config.yaml
model: "multi-label image tagger"
dataset: "seven-segment displays showing three digits"
horizontal_flip: false
translate: 0.06
rotation_deg: 10
hidden_act: "silu"
depths: [4, 4, 4, 4]
stem: "deep"
init: "trunc_normal_002"
eps: 1e-06
cautious_weight_decay: true
max_steps: 20800
lr_schedule: "cosine"
weight_decay: 0.04
Rows from block 12 of a small multi-label image tagger, named by matrix and row number. Rows with one number belong to one channel. Each number is 128 + 32 x the weight over its row's rms, rounded and kept within 0 to 255. All counts start at 0.
After each channel's rows are labels from the 100 images, of 14848, where the channel reaches its highest value: "strongest on" is what is common among them; "peak at" is the part of the image that holds the peak. Only what is clearly more common there than usual is listed. The data: seven-segment displays showing three digits.
# r30: branch 2 reduce pointwise conv (model.blocks.12.r3.0.weight, 256x512x1x1), inputs 171-341
# b30: branch 2 3x3 conv (model.blocks.12.b3.0.weight, 384x256x3x3, transposed, each kernel summed), outputs 192-383

r30.156 [ 88  99 132 104 133  55 128  93 145 148 105 118 101 121  75 134  80 129 107  60 181  88 109 126  89  98 121 190 119 157 105 114 134 122 123 129 153 102 145 121 118 114  93 145  96 111 139 114  65 115  95  77 130 163 132 171 130 154  82  63 116 146 133 119 157 135 125 137  78 121  63  83 124 160 161 139 144 126  73 124 169 145 128 142 122 133 108 150  90 129  93 129  51 137 162 140 127 154 113 110 153 137  57 130 169 114 108 107  56 142 158 143 145  91 150 129 123 135  64 145 188 125 112 164 104  62  99 143 162 156 141 146 126 117 126  76 105 114 129 135 135 168 105  93 123 138 123 101 144 133 117 161 148  45 123 142 153 110 135  98 139 106  94 133 114 165 154 139 107 132 132]
b30.156 [ 74 133 123 164 150 148 116 126  47 124 119  93 146 101 176  83  88 115 135  85 137 142 108 101 127 110 130 114 108 112  96  84 101 153 115 151 175 165 152 154  95  69 124 153 140 104 105  95  83  79 134  99  51 115 141 116 117  78  94 110  72 129 124 103 125 123  96 119  74 162 140 177  47 103  91  77 118 139 131  79 111 124 142  86 113  91 120  90  94 139 120 151 108  95 103 147  92  78 110 101  78 124  48 106 120 145 144  79 164  81 109 161 109  96  80  82 158  86  92  76 154 117  95  93  74  87 115  86 102  79  98 113  49 163 112 113 100  96 149 121 136 129 133 115 114 122  86  95 140 143  76  66  85  71  86 108 127 140 118  42 156 136  67 144 125 104 118 104 125  77 111  91 158 112 128 101 110 113  95 169 105 116 138 123 104 152 141  87  88  69 100 112]
strongest on: the digit 1; first digit: 1; dark on pale; third digit: 1
peak at: top left; top right

r30.69 [163 177  94 191  80  89  21 138 100 142 118 126  71 166 129 131 146 140 131  77 114 143 124 216 124 142 255  98 108 169 183 102 160 105 128 131  82 139 126 158 129  85 131 139 170  87 118 144 114 122 119 168 137 144 124 123 104 140 141 176 142 167 139 136 108 124 154  92  61 179  89 162 111 154 106 131  96 162  94 117 127 162 129 134 132 126  82 146 229 141 173 121 148 117  98 108  77 139 144 147  84 141 128 136 161 143 157 113 160 137 102 153 124  64 131 168 122 100 118 135 148 102 149 140 125 161 142 167 126 132 127 119 128 118  80 129 116  92 129 108 123 129 112 142 116  96 124  77 102 145 118 131 119 118 133 126 118 137 145 102 148  94 149 111 126 148 124 153 124 109 121]
b30.69 [111 101 132 134 114  97 156  97 100 134 158  78 117 110 140 120 110 126 133 136 184 157  91 139  92 123 163 126 164 142  72  98 138 114 113  96  82  94 128 103 117 107  82 169 119 151 101 112 107  58  70 149 116 151 133 126  95 148 114  87 124 154 130  92 156 152  91 131 119 124  94  57  94 100  76 127 158 127 105  82 154 109  90 149 129 199 155 138 128 142  96 128 106  90 130 152 134  96 117  59 130 106  98 104 110 105  86 115 148 139 110 160 110  61 171 169 109 129 116 126 129 105 128 141 109 146 143 109 112  84 117 122  19  73 127 118  87  37 111 120 100  71 105 113 109 135 141 107 158 126 127 130 129 118 131 101 136 135 119  87  61 149 100 153 100  81 144  90 132 142  97 118 132  98 173 138  87 137 131 177 122   9 155  95 112  77 122  82 106 116 128 129]
strongest on: the digit 3; second digit: 3; third digit: 3; white glow
peak at: middle left

r30.166 [144  99 115 149 126 120 119  84 101  93 138 134 119  83  69 100 113  95 141 125 106 183 158 143 138 137 125 103  90 207 132  85 133  68 135 132 133 129 147 129 128  74 135 146 123 115  66 101   0  42 125 149 130 139 143 152  68 121 105 196  74 177  32 141  59 119 133 129 110 111 130 113 151 119 122 133  47 118 111 102 137 132 109 114 131 113  52 120 138 193  99 119  87 121 129 147 112 107 118 139  89 123  55 137 104 141 153 165 122  76 113 163 126  97 117 168 157 143  80 119 100  96 119 147 104 120 103 177 102  78 134 134 131 141 109  57 108  40 163  87 138 101 139  67 135 144  43  40  94 125 126 121 100 122 123 126 110 104 121 124 120 117  91 134 132 156 129 142 139 155 154]
b30.166 [110 135  98 160  75 122 129 121 149 112 119 157 102 119 170  78 112 132 125 107 148  76 117  86 123 157 115  67 105 111 136 111 150  85 137  95  91 127 143 179 107 110 113 181 166 107 149 226 116 131 124 114 142 112 114  98 112 103 128 109 108 128 116 128 119 141 121 112  71 201  85  76 108 118 181 115 208  96 154 101 124 165 210  86 160 106 120  93 125 204 109 167 146 104 110 103 138  99 140 108 118  96 106 124  95 130 152 103  38 118 161 160 141  77  99 106 145 119 131 148 186 119 118 108  53 113 106 120 152 119  61  93 114 135 119 134  83 182 163 148 189 115 145  67 155 110  84 155 141 150 136 111 140  75 155  95 151  94 123 153 122 111  78 142 122 190 126 123 132 112 139  98 197 166  72 115 104 124 127 112  80 152  48 153 128 113 201 103 109 122 118 165]
strongest on: the digit 1; first digit: 1; white glow; third digit: 1
peak at: top left; top right

r30.234 [135 119 115  98 109 242 255 107 190 163  66 170 131 110 134 113 190 111  97 211  77 101 133 196 118  75 169 126 105  99 136 145  62 112 138 105 134 173 168 116 122 141  81 103 143 205  29 140  82  93 209 128 105 107 106 118  98 126 176 152  93  52  98 126 125 101  90 206 228 101 117 135 117 121 134  79 111 136 134 127  93 108 123 116 124 111 225 108 255 156 170 171 147 136 111 130 187 131 103  89  81  89 146 113 130 111 120 127 137 114  80 121 115 104  83 108 186 198 113 119 103 111  98  92 119 129 139 121 111 118 100 101 145 115 108  85  87 129 124  73 113 110 147 154 151 135 185  65 110 114 136 126 120 148 123 136 129 125 136 142 119 125 138 135 115 118 117 126 123 107 120]
b30.234 [125  64 116 121 130 125 118 138 126 125 116 127 127 125 124 135 129 128 124 139  65 120 103 136 132 125 126 133  98 141   0 128 118 122 123 139 138 107  64 112 139 153 132 127 120 126   1 157 126 117 123 130 111 121 150 116 113 125 101 127 144  82  97 134 124 127 125 100 127 103 120 131 118 132 152 132 120 112 121 127  73 110 125 122 119 111 128 126 117 107 144 110  14 127 106 120   3 149  51 141 130 128 121 130 123 117 118 133 106 101 141  97 137 138 124 122 127 139 131 122 119 104 130 165 131 137 125 127 130 130 131 135 138 117 132   2 159 145 124 115 121 132 127 123 118 137 138 116 121 144 136 137 136 133 116 124 136 131  99 128 132  70 122 129 128 114 135 129 134 150 137 133 115   9 106 124 132 132 132 111 129 139 128   0 132 135 140 148 115 146 128 123]
strongest on: the digit 3; first digit: 3; dark on pale; third digit: 3
peak at: middle left

r30.188 [ 57 146 100  89 118  73 120  93 106 144 132  70  95  88 120  98  85 120 107  85 143 106  83 110  95  92 161 148  78 126 108 117 100 117  98 131 165 130 122  54 115  88  48  99 146 124 116 123  74 144 119  79  88 127 120 120 120 152 110  44 167 122 135 109 183 118  85 118 118 135 107  82 109 149  88 138 164 122  45  52 149 143 133 124 126 116 140 119 127 127 135 160  64 107 119 105 108 105  85  45 136  71  78 102 102 115  81 143  35 113 139 123 110 120 130 119 101 137  99 175 154 158  86 124 112 100 115 150 134 144 143 128 140  46  89 119  96  78 117 106 106 124 126 142  99 114 153 107 118 156 119 150 126 127 135 112 103 119 112 124 125 230  65 115 178 132 131 115 120 138 153]
b30.188 [149 123 119 234 176 121 132 132 169 130 109 135 120 133 208  95  76 111 128 141  77 145 114 113 167  82 112 104  60 159 125 116 121 155 108 137 115 154 135 135 119 132  95 219 106 111  94 191 121 111  97 154 103 180 186 122  87 116  89 102 132 101  92 140 121 121 164 134 100 189 101 123  63 103 167 102 194 117 194 104 110 165 168  72 107 189 118 128  69  95 138 177 126 114 111 145 107 126  94 113  74  83  90 131 142  97 162 118 135 105  90 116 119 158 104 144 130 110 120  94 174 109 128 125  81 143 131 111  71  89 109  89 138 171  65 120 108 143 184  86 142 114 162 103  89  87  98  97 111 202 119 109 124 108  89 114 217 125 124 125 186 123  83 146 100 158 149 142 174 109 153 120 135 130 178  97 126 119 111 159 136 131 169 139 100 170 164  85  99 126 141  84]
strongest on: the digit 1; first digit: 1; third digit: 1; second digit: 1
peak at: top left; top right

r30.62 [ 99 148 174  11 122 100 135 116  96 187 139 112 152 105 149 134 127 152 129  87 150  70 120 134  83  48 152 118  92  88 124 153  97 114 194 102 150 135 122  51 122 118 112 118 165  83 188 116 105 139 112  95 107 129  92 103 136 145 102  84 147  95 173 119 255 121  93  91 142 142  92 114 134 132  94 134 128 145 101 106 134 117 149 170 147 181 184 124 125 174 131 138  66 108 140 156 146 159 102  37 129  96   0 122 130 146 106  84  55 132 117 131 138 157 127  95  91 120  42 118 114 194  90  58 175 138 125 107 132 202 134 128 177 110 168 138  88 168  66  89 105 128 121 179 145 113 202 188 107 152 129 155 167 117 116 124 140 126 122 118 154 132 141 141 132 125 148 141 146 102 134]
b30.62 [112 136 105 182 169 138 114  98 129 117 103 130 127  94 176  96 100 109 126  93  93 102 124 120 131 127  91 104 114  84 135  89 117 124 108 178 173 124  89 163 125 101 117 182 110  77 128 127  87 102 105 100  93 140 183 108 131 100 129 126  94  63 132  91  69 119  93 126  85 154 114 122  91  90 167 126 167 108 152 112 145 179 143 124 120  95 121  87  55 122 148 126 108 128 111  42 150 101 128 136  89 115  88 148 114  34 167  72  90 129  47 146 127 119 140 108 158  93 132  58 180 122  95  99  78  77 105 126 142 131 128 115 104 207 125 147 155 146 174 126  84 123 175 102 125 100 110 104  75 135  89 134 112  97 102 127 112 171 131 128 181  59  96 149 108 148 152 133 120  90  80 107  92 142  94 174 104  86  97 121  63 144 115 135  97 196 145 106 123  84  95  70]
strongest on: dark on pale
peak at: bottom right

r30.12 [104  90 134  98 140 147 126 144 141  88 117 109 157 143 151 157 117 125 110 115 128 120  81 163 128 120 148 122 124  74 125 136 118 140 137 124 118 109 126 112 121 104 109 137 118 133 111 112 134 136 145 107 108 121 127 136 137 116 131 123 170 138 206 133 143 139  94  98 171 164 129 138 127 120 121 126 139 129 153  77 144 134 141 107 166 131 184 129 144 162 175 124 184 131 130 119 130 139 102 118  93 130 110 152 106 131 129 143  78 134 123  72 134 188 122 123  86 105 142 140 144 139 122  96  90 138 138 138 115 134 150 131  92 105 127 136 122 126 100 133 109 119 123 157 173  96 134 145 118 132 140 127 138  54 110 126 133 164 148 150 107  99 136 125 165 108 143 158 135 138 118]
b30.12 [155 135 125 140  88 142 128 152 120 112 121 128 144 164 182 115 166 154 157 107 163 140 134 125 103 192 153 106 147 146 131  81 154 145 157 118 141 142 152 173 155 169 130 222 121 123 125 237 100  76 130 169 109 144 169 131  87  99 127 140  94 122 136 155  89 131 147  91 134 137 126 165  58  87 146 138 153 105 150 160 123 135 153 132 163  91 132 161 131 180 141 140 109 134  98 126 100 149 120  94 130 119 105 207 123 179 108 140 103  76 128 170 181  84 203 106 202  91 112 107 160 114 131 110 135 151 159 146 102 140 126  93 161 106 135 109 173 123 145 183 114 185 127 117 142 148 122 125 134 192 113  80 115 121 247 129 112 139 115 118 109 107 112 167 154 137 142 166 158 164 186  95 150 108 150 180 103 163 159 172 136 115 140 100 157 140 130 127  73 143  85 207]
strongest on: the digit 8; white glow; second digit: 8
peak at: centre

r30.85 [115  75 177 100 128 182 152 163 138 130  79 151 195 127  72 109 147 120 142 182 115  76  82  67 138 113   0 129 101 151  85 121 117  89 159 124 132 146  91 109  83 108  96 146 123 137 140 128 125 166 141 111 138 144 138 139 101 151 159 185 175 167 187 107 180 127 128 129  68 186  77  61 109 147  80 145 153  72 116  78 140 121 135 129  63 128 154 141  44 221 112 170 111 149 171 168  98 155 107  72 113 112 175 144 151 146 119 164 113 136 101  97 144 134 153 117 135 143 140 149  78 135 100 150 119 152 149 126 122 128 146 139 144 119 138 126  75  97 127 134 123 135 139 118 204 126 100 152 122 119  99 150 190 106 116 134 124  88 121 127 126 138 146 145  91 138 142 180 137 134 126]
b30.85 [ 82 115 116 107 100  99 108 111 109 133 132 108  96 138 115  90 131 110  57 121 129  91 108  94  89 106 102 110 127 106 205 135 108 106 120  96  85 147 115 122 104 109 122 171 133 117 177  56  98 142 107  90  70 140 115  99 149 130 109  83 117 126 126 107  81 122 103 115 118 143 134 102 224 100  96 111 181 106 158  79 155 171 210 123 140 114 112 104 126 151 127 120 177  82 144 118 174 115 146  77 144 102  55  82  92 121 121 108 154  89 158 176 121  91  90 127 134 156 118 140 166 143 139 151  93 138 107  99 161  76 105 105  64 117  66 189 124 116 146  89 146 108 152 127 159 108  83 116  88 119 130 114 113 100  62 103 141  93 128 136 104 114  95 121 129  97 118 115 152 127 110 107 157 170 117  61 122 100 105 117  84 138 117 184 104 100 159 125 121 151  97  65]
strongest on: dark on pale
peak at: top left; top right

r30.247 [169 151 133 149  98 126  72  88 116 101 116 145 116  98 175 141 114 148 100 117 114 135 130 169 137 119 255  92  94 169  90  96 143  89 136 130 120 108 136 159 133  83 147 120  99  97 130 108 145  96 131 165 126 168 112 166 129 157  99 206 155 201 101 139 126 137 138 128 117 182  87 111 103 179 118 140 136 194 127 128 140 137 116 114 119 131 128 127 199 171  84 114 120 143 153 158 111 149 154 106 134 136 126 158 156 159 162 133 128 108 106 120 135  72 139 175 138 120 118 104 100 104 121 155 134 140 130 174 117 156 119 133 149 134 125  87  97 132 140 111 156 117 122 117 117 153 135 104  71 108 130 121 127  91 113 158 126 125 136 103 120  85 163 123 117 161 141 180 127 119 123]
b30.247 [ 91 132 133 151  69 104 138 110 110 115 133  91 122 126 191 118 138 125 103 107 179  94  96 101  88  73 133 105 141 139 118 110 122 140 163 187 185 126 112 137 111 101  93 149 137 144 129  80 108 136 108 129 108 129 124 103 125 144 129 118  81 142  93 121 107 119 129 110 134 139  95 166 144  94 116 107 166 115 151  78 129 148 112 126 116  98 103 105 103 143 122  92 117 103 146  96 124  98 105  35 115  97  56 107 141 130 154 103 101 109 132 127 102  47  97 131  98  58  95 121 164 116 104  90  81 108 134  69  97 129 112 107  85 151  84 109 109  69 113 112 140  92 138 127 131  79  42 114 127 116 135  99 102  72 108  89  91 137 104 120  54 141  85 131  88 126 103 130 137 108 115  82 162  74 129  68  92 116 120 143 112  88 111 106 116  46 176  94 101 119  52  75]
strongest on: the digit 8; dark on pale; first digit: 8; second digit: 3
peak at: bottom left

r30.28 [117 112 132 127 120  89 133 132 138 119 127 123 122 149  73 109  86 144 128 122 126 143 112 101 131 120  44 149  98 132 112 124 139 135 139 132 117 125 135 115 120 144 130 151 150 104 121 138 120 155 112 118 110 154 169 137  95 150 127 113 126 121 148 142 137 137 137 145  79 122 141 155 115 130 121 108 185 121  62  98 136 146 129 120 131 128  93 152  80 158 123 160 104 118 127  97 157 129 135  98 169 120 116 146 135 157 143 140  80 117 161 122 152 162 118 133 121 109  92 180 155 119 124 158 106 103 147 163 143 121 134 119 141  93 110  58 108  92 155 101 123 128 139  91  99 129  94 106 130 141 124 142 158 163 135 133 145 108 123 167 132 188  68 140 161 156 133 122 141 169 164]
b30.28 [ 74  70  87 158 159 153  96 118 139 135 126 168 129  93 149 126  96 138 108 104 185 123 122 112 146  98  80 132  95 202 163 123 121 153 151 151 147 147 132 140  82 108 120 137 137 144 175 146 147 149 150 133  85 114 135 118 137  93 109 113  82 137 110 105 133 134 104 157  82 121 127 124 123  99 124 110 153 156 130 103 111 158 139  97 139  48  66 125 108 190 111 168 172 120 135 193 174 155 160 123 106 122  91 101 133 152 123 163 115 135 138 141 131 159  63  95 113 211 102 135 168 102  95 146  87 136  49 120 116  89 130 144 103 130  83 141  82 124 141 104 186 105 128  86  96 102  96 132 133 152 128  98  98  90 133  85 150 124  92 129 168 193  89 154  91 148  92 109 163 114 155  95 168 174  53  77 135  96 125 138 141  98  94 131 138 154 165  52 132 140 140 115]
strongest on: the digit 1; dark on pale; first digit: 1; third digit: 1
peak at: top left

r30.238 [145 113 152 135 111 162  68 123 113  93 137 123 169 142 117 124 160 115 149 160 126 151 132  82 160 136   0 117 154 126 104 144 123 117 141 106 105 151  96 138 151 105 122 120 154 119 109 113 113 133  98 159 120 108 147 117  88 162 146 172 183 183 173 114 110 109 143  94  87 177 123 112 151 120 147 126  96  89 111  95 120 125 120 130 136 113  26 135  42 143  58 141  70 137 147 198  64 136 135 170 135 102 153 118 148 177 110 155 137 120 128 118 147 144 146 138 137 139 135 125  98 172 101  94 137 182 125 110 109 119 125 112 156 132 135 179 112 130 122 138 110 109 121 102 131 168  33 147  96 111 115 134 139  58 112 153 101 121 142 103 136  95 159 140 113 129 130 157 140 140 130]
b30.238 [ 99 115 107 132  63 104 105 112  99 120 113 103  95 120 131 116 123  91  57 133 132 109 120 115  92  90  65 111 138 145 179 122 120 114 141 108 107 114 103 147 116 131  99 120 107 136 173  96 139 125 120 102  76 132 103  78 159 136 120  83 134 111 112 122 102 111 128 131 140 138 103 102 169  84 144 117 180 115 156  87 131 152 135  94 112 111 111 109 110 102 115  88 190 129 129 105 188 110 179  63 124 103  85  68 162 127 127 134 169 124 151 114 107  31  66 129  68 153 121 137 133 140 124 149  68 142  97  99 135  90 123 132  93 133  92 174 101 120 122  74 175  88 154 118 134  70  43 137 112 151 156 154 105  81  71 108  87 121 120 161  31 102 114 137  95 119 129 112 152 120 112 128 138 172 107  59 113 118 129 124 129 186  97 164 132  54 157  98 121 137  55  90]
strongest on: dark on pale; the digit 8; first digit: 8; third digit: 8
peak at: bottom right; top left

r30.48 [109 106 127 151 147 115 117 146 102  58 101 131 178 143  83 148 151 120 159 147 162 118 120  81 127 137   0 117 128 139 106 140 125 132 144 123 122  84  74 136 134 103 124 127 110 120 123 134 129 152 124 140 113 129 140  97  98 186 130 141 180 120 215 113 118 101 106 120 136 170 113  93 134 115 133 157 133  87 128 111 164 131 151 164 114 119 107 171  42 162 146 151 148 128 137 169 129 152 106 141 112 130 168 127 152 129 113 155 108 133  90  92 159 159 141 110 130 133 146 158 131 175 116 114 112 151  97 131 118 116 146 122 109 120 124 178 116 144 108 151 135 122 119 135 172 145  68 192 115 120 155 150 173  71  97 131 133 105 121 100 136 120 155 130 112 135 140 132 150 152 142]
b30.48 [ 91 123 121 129  87 110  92  97 103 123 123  79 124 115 130  96 133  75  83 124 123  96 106 104  78  77  67 134 136 165 157 116 108 167 133 131 168 126  85 129 108 117 120 134 117 134 162  60 104 122 101 137  95 131 115 116 150 115 107  87 113 100 128 123  51 107 108 148 111 134 133 150 121  79 144  92 154 115 148 113 141 148 181  94 132 127 101 110  59 132 160  90 155 131 107  43 154 104 145  92  92 105  65 110 142  81 138 123 115 118  95 133 110  51  80 112 131 136  89  98 135  67 121 167  53 137 116 109 107 102  95  93 103 145  81 142  98 122 133 105 142 113 177 110 107 116  89  72 105 151 111  90 107  94 110 102  79 119 124 143 115 122  78 116  89 122 135  93 144 128 141 108 163 143 137  60 118 118 102 162  92 142 111 167  90  91 172 114  97 150  55  57]
strongest on: the digit 8; dark on pale; third digit: 8; third digit: 9
peak at: bottom right; top right

r30.225 [108 136 109  96 137  71 133 122 102 133 132 111  85  90  92 111  77 117 127 117 188 123  97 124 126  64 138 175 115 150 134 147  84 136 128 130 170  94 130  61 150 119 119 133 126 105 123 104  97 129  98 100 117 126 143 151 112 185 106  47 147 143  92 128 122 131  93 110  72 209 155 110 149 154 112 142 140 117  91  94 140 133 152 142 106 101 109 138  89 119  82 131  52 111 155 103 165 132 112 107 147  90  59 121 147 123  88 127  55 116 165 152 147 133 121 134 125 149  86 172 188 126 116 150 101  93 128 148 117 134 143 143  88 111 127  83  94 120 130 113 129 139 135 103 159 151 131 133 143 169 126 134 168 128 114 141 135  99 140 106 113 222  96 126 162 144 157 123 110 145 145]
b30.225 [118 126 133 141 113 168 107 122 172 141 131 152 143 102 182 115  87 104 120 112 169  84 119  84 117 135  78 101  85 161 124 108 108 192 103 144 209 163 142 173  96  96 126 131 120 147 139 130 138 130 148 140  87 138 125 123 108  77  98 115  76 111 138 117 106 126 150 123  68 179  94 152  78  96 181  74 157 109 133  81 137 126 162  33 124 148  87 131  79 152 127 155 138 136  90 121 130  88 147 117  59 145  96 129 169 121 150 132  65  98  99 147 141 123  50  84 177 176  83  67 178  89 110 133  51 128  78  96 102  97 124 110 124 153 100 141 113 151 148 122 212 116 146  55  91 127  72  70 126 158 119  82 103  98 152 112 131 155 122 142 132 172  76 143 115 165 132 129 155 104 150 117 167 160 104  89 137 136 134 148 134 161 121 124  64 123 182 102  88 126  90 107]
strongest on: the digit 1; dark on pale; first digit: 1; third digit: 1
peak at: top left

r30.241 [125  89 105 115 130 169 125 119  89 114 157 126 117 183 121 169 111 159 128 154 129 122  90 178 131 127 193 115 137 112 163 135 119 129 100 134 100 113 142 132 122 137 130 136 139 165 122 126 182 143 120  99 102 122 131 118 123 142 162 180 147 165 196 117 145 121 125 105 139 157 137 174 107 133 130 115  92 119 124  90 147 135 123 104 136 162 153 117 171 146 243 136 233 123 132 106 124 132 114 140 104 113  98 122 134 144 152 129 111 114 100  76 121 151 113 126 144 105 139 157 108 137 156 134 112 157 123 146 111 107 112 123 126  89 111 152 107 105  96 111 122 114 129 146 135  99 133 138 114 120 127 121  93 172 132 106 136 149 137 148 124 158  85 138 165 114 122 124 115 135 121]
b30.241 [157 143 165 110  90 120 116 149 195 127 135 172 127 135 147 135 130 134 154 146 158 137 139 112 109 165 143 101 156 132 130  93 143 125 154  61  46 116 114 146 130 134 110 159 105 128 110 252 141 118 100 158 124 117 126 132  80 104 136  91  84 140 120 171 116 130 173  90 109 110 144 109  66 101 167 124 129 120 149 130 126 121  96 103 160 171 114 173  83 172 115 125 117 186 126 142 118 131 131  61 111  93 167 195 144 148  99 118 116  92  88 126 156  92 153 107 151 144 125 124 140  96 118 145 124 144 159 144  68 119 172  84 218  90  71 126 126 141 116 187 125 102 103 143 121 101 135  78 122 161 118  77 122 126 255 116 112 114 104 126  83 115 110 137 144 139 146 162 146 125 171  91 119 112 156 161 102 113 107 176 117 117 126 130 137 107 124 134 120 173 106 144]
strongest on: the digit 8; second digit: 8; white glow; blue glow
peak at: centre

r30.10 [ 57 119 118  82 131 140 149 136 115 113 151  91  85 105  85 131 119  98 120 129 121  99  81  68 142  49  82 156  65  79 119 130 101 159  98 162 129 156 120   0 124 104  76 110 145 107  69 126 103 123 127  75  85  80 108  92  83 135 155  86 146 123 187 118 111  95  53  91 140 151 187 114 108  96  74 106  71  90  85  70 124 109 144 129  85  97  96 114 106  93  55 117  29  98 109 108 129 131  91  58 103  72  51 136  98 123  58 144  39 103 139 115 149 127 109 120 132 139 158 165 136 128  88  83 104 101 114 135 122  71 132 103 101  76 105 201  68 121 129  79  77  83 132 108 122  91 106 128 142 102 156 124 127 136 126 137 126 128 140 143 120 124  95 124 126 114 131 114 138 128 122]
b30.10 [123 114 147 166 127 175 108 129 141 109 118 126 130 118 185 133  88  86 118 138  85  89 117 136 135  95 108 107  83 168 166 116 123 162 118  84 133 167 107 143 133 137 127 156  99 153 170 132 126 120 134 125  67 133 146 120 108  69  87  95 103  63 132 125 111 100 133 145  94 165 113 114  96  80 160 103 209 141 191 115  95 164 184  95 141 107 130 100  16 163 128 146 176 121  74 118 162 136 147 130  71 149 135 121 138  78 137 145  35  83  54 177 121 120 131  62 111 182 102 116 153  39 148 183  94 114 134 118 152 106 122 132 126 123 116 140 122 166 149 135 181 113 155  88 106 135  92 105 131 141 126  93 127 116 127 126 173 149 117 140 129  94  90 125 123 141 145 127 140 127 130  88 173 162 113 146 132  91 131 159 132 170 112 156 134 131 168 114 112 137 147  90]
strongest on: the digit 1; first digit: 1; dark on pale; third digit: 1
peak at: top left

r30.173 [121 140 127 121 121 142  80 106 131 104 148 123  58 146  73 141 128  68 144 138 138 162 137  68 147 112   0 113 144 120 125 131 159 118 125 140 135 165 109 105 134  89 128 120 112 140  61 143  69  99 109 129 125 122 118 139  72 135 202 162 118 136 128  94  53 108 124  97 103 157 120 144 133  96 136 124  25 149 168 132 114 113 137 131  90  95   0 119  73 160   0 143  59 137 151 120  84 132 135 174 104 126 106 130 117 142 146 111 122 148 105 129 146  98  97 143 147 131 155 145 152 103 134 113 136 117  91 101 149  90  84 124 125 142 102 133 129  92 132 113 135  90 127  89 135 134   0  71 137 145 144 132  80 118 145 128 165 125 121 157 135 102 125 126 135 158 131 101  91 136 149]
b30.173 [ 95 101 130 107  77 125  91  93  86 106 103 157  96 116  78 142 144 135 119 150 159 139 152 111 123 125  69 154 144 141 144  78 144  88 160  73  57 140 126 150 170 161 128 158  87 165 183 202 108  62 144 147 107  89 137  94 119  60 142  80 132 118  95 130 129 124 112 152 142  88 176 127 138  64  84 150 163 104 158 137 120 135 152 113 119  53 135 117  65 177 102 117 226 126  94 131 186 198 178 114  90 111 160  93  88 115  84 127 119 126 155 126  97 130 117 127  94 171 130 138 125  92  91 164 104 120 115 152  95 157  86 135 111  70 165 128 114 114 120 169 189 135  92 172  97 110 146 124 151  93  94 151 164 112 159 115 130  77 101 108  98  98 111 106 133 102  99 155 164 121 122 145 230 180  76 126 117 107 144 139 109 142  85 165 154 110 124  87 126 140 154 146]
strongest on: the digit 1; first digit: 1; blue glow; third digit: 1
peak at: top left; top right

r30.141 [164 129 134 122  86 122 110 135 118 104 137 137 105 162  96 120 120 154  94 141 134 146 117 196 127 144 227 129 140 161 179 132 149 114 127 126  96 147 130 153 111 131 170 133 167 145 154 129 139 122 141 133 153 135 145 142 134 147 141 200 109 190  91 132 159 162 172 141  94 128  55 175 136 140 146 127 100 157  84 124 128 116  99 113  65 164 129 133 139 171 206 110 163 131 121 100  86 119 121 127 132 146 111 121 147 149 158 123 150 107 137 122 124  85 119 139 139  74 108 123 133 105 151 178 129 170 105 125 119 142 134 138 165  89 138  48 137  71 119 118 148 107 127 128 101 115 145 118 104 142 101 126  98 158 141 122 137 123 122 159 122 227  95 142 172 130 145 148 129 132 142]
b30.141 [ 88 156  89 127  58  86  89 118 249 101 122 177 108 141 150 101 133 139 121 112 173  89 134 106 143 132  92 115 139 102 101 140 100 133 175  80  50 171 101 140 118 116 111 175 140 113 108 190 101 174 117 135 115 128 123 113  58  96 153  95  92 159 120 137 135 140 145  70 102 130 105 115  71 112 169 158 159 114 150 148 125 130 119 143 139 155 121 105 124 203 105 159 118 114 140 165 107  96 117  41 128  80  66 124 157 131 117  94  86 140  94 110 134 170 133 103 129  95 130 116 160 120 136  79 113 108 113 145 134 134 126 118 196 106 109 116 109  95 138 132 150 101 129 125 104  99  75  78 134 145 122 145 105 123 175  98 199 102 131 174 108 150  96 147  92 133 115  91 147 105 154 122 151  76 121  85 123 121 140  90  89  49 111 107 175 117 143 127 133 128 106 105]
strongest on: the digit 8; blue glow; red glow; first digit: 8
peak at: middle left; middle right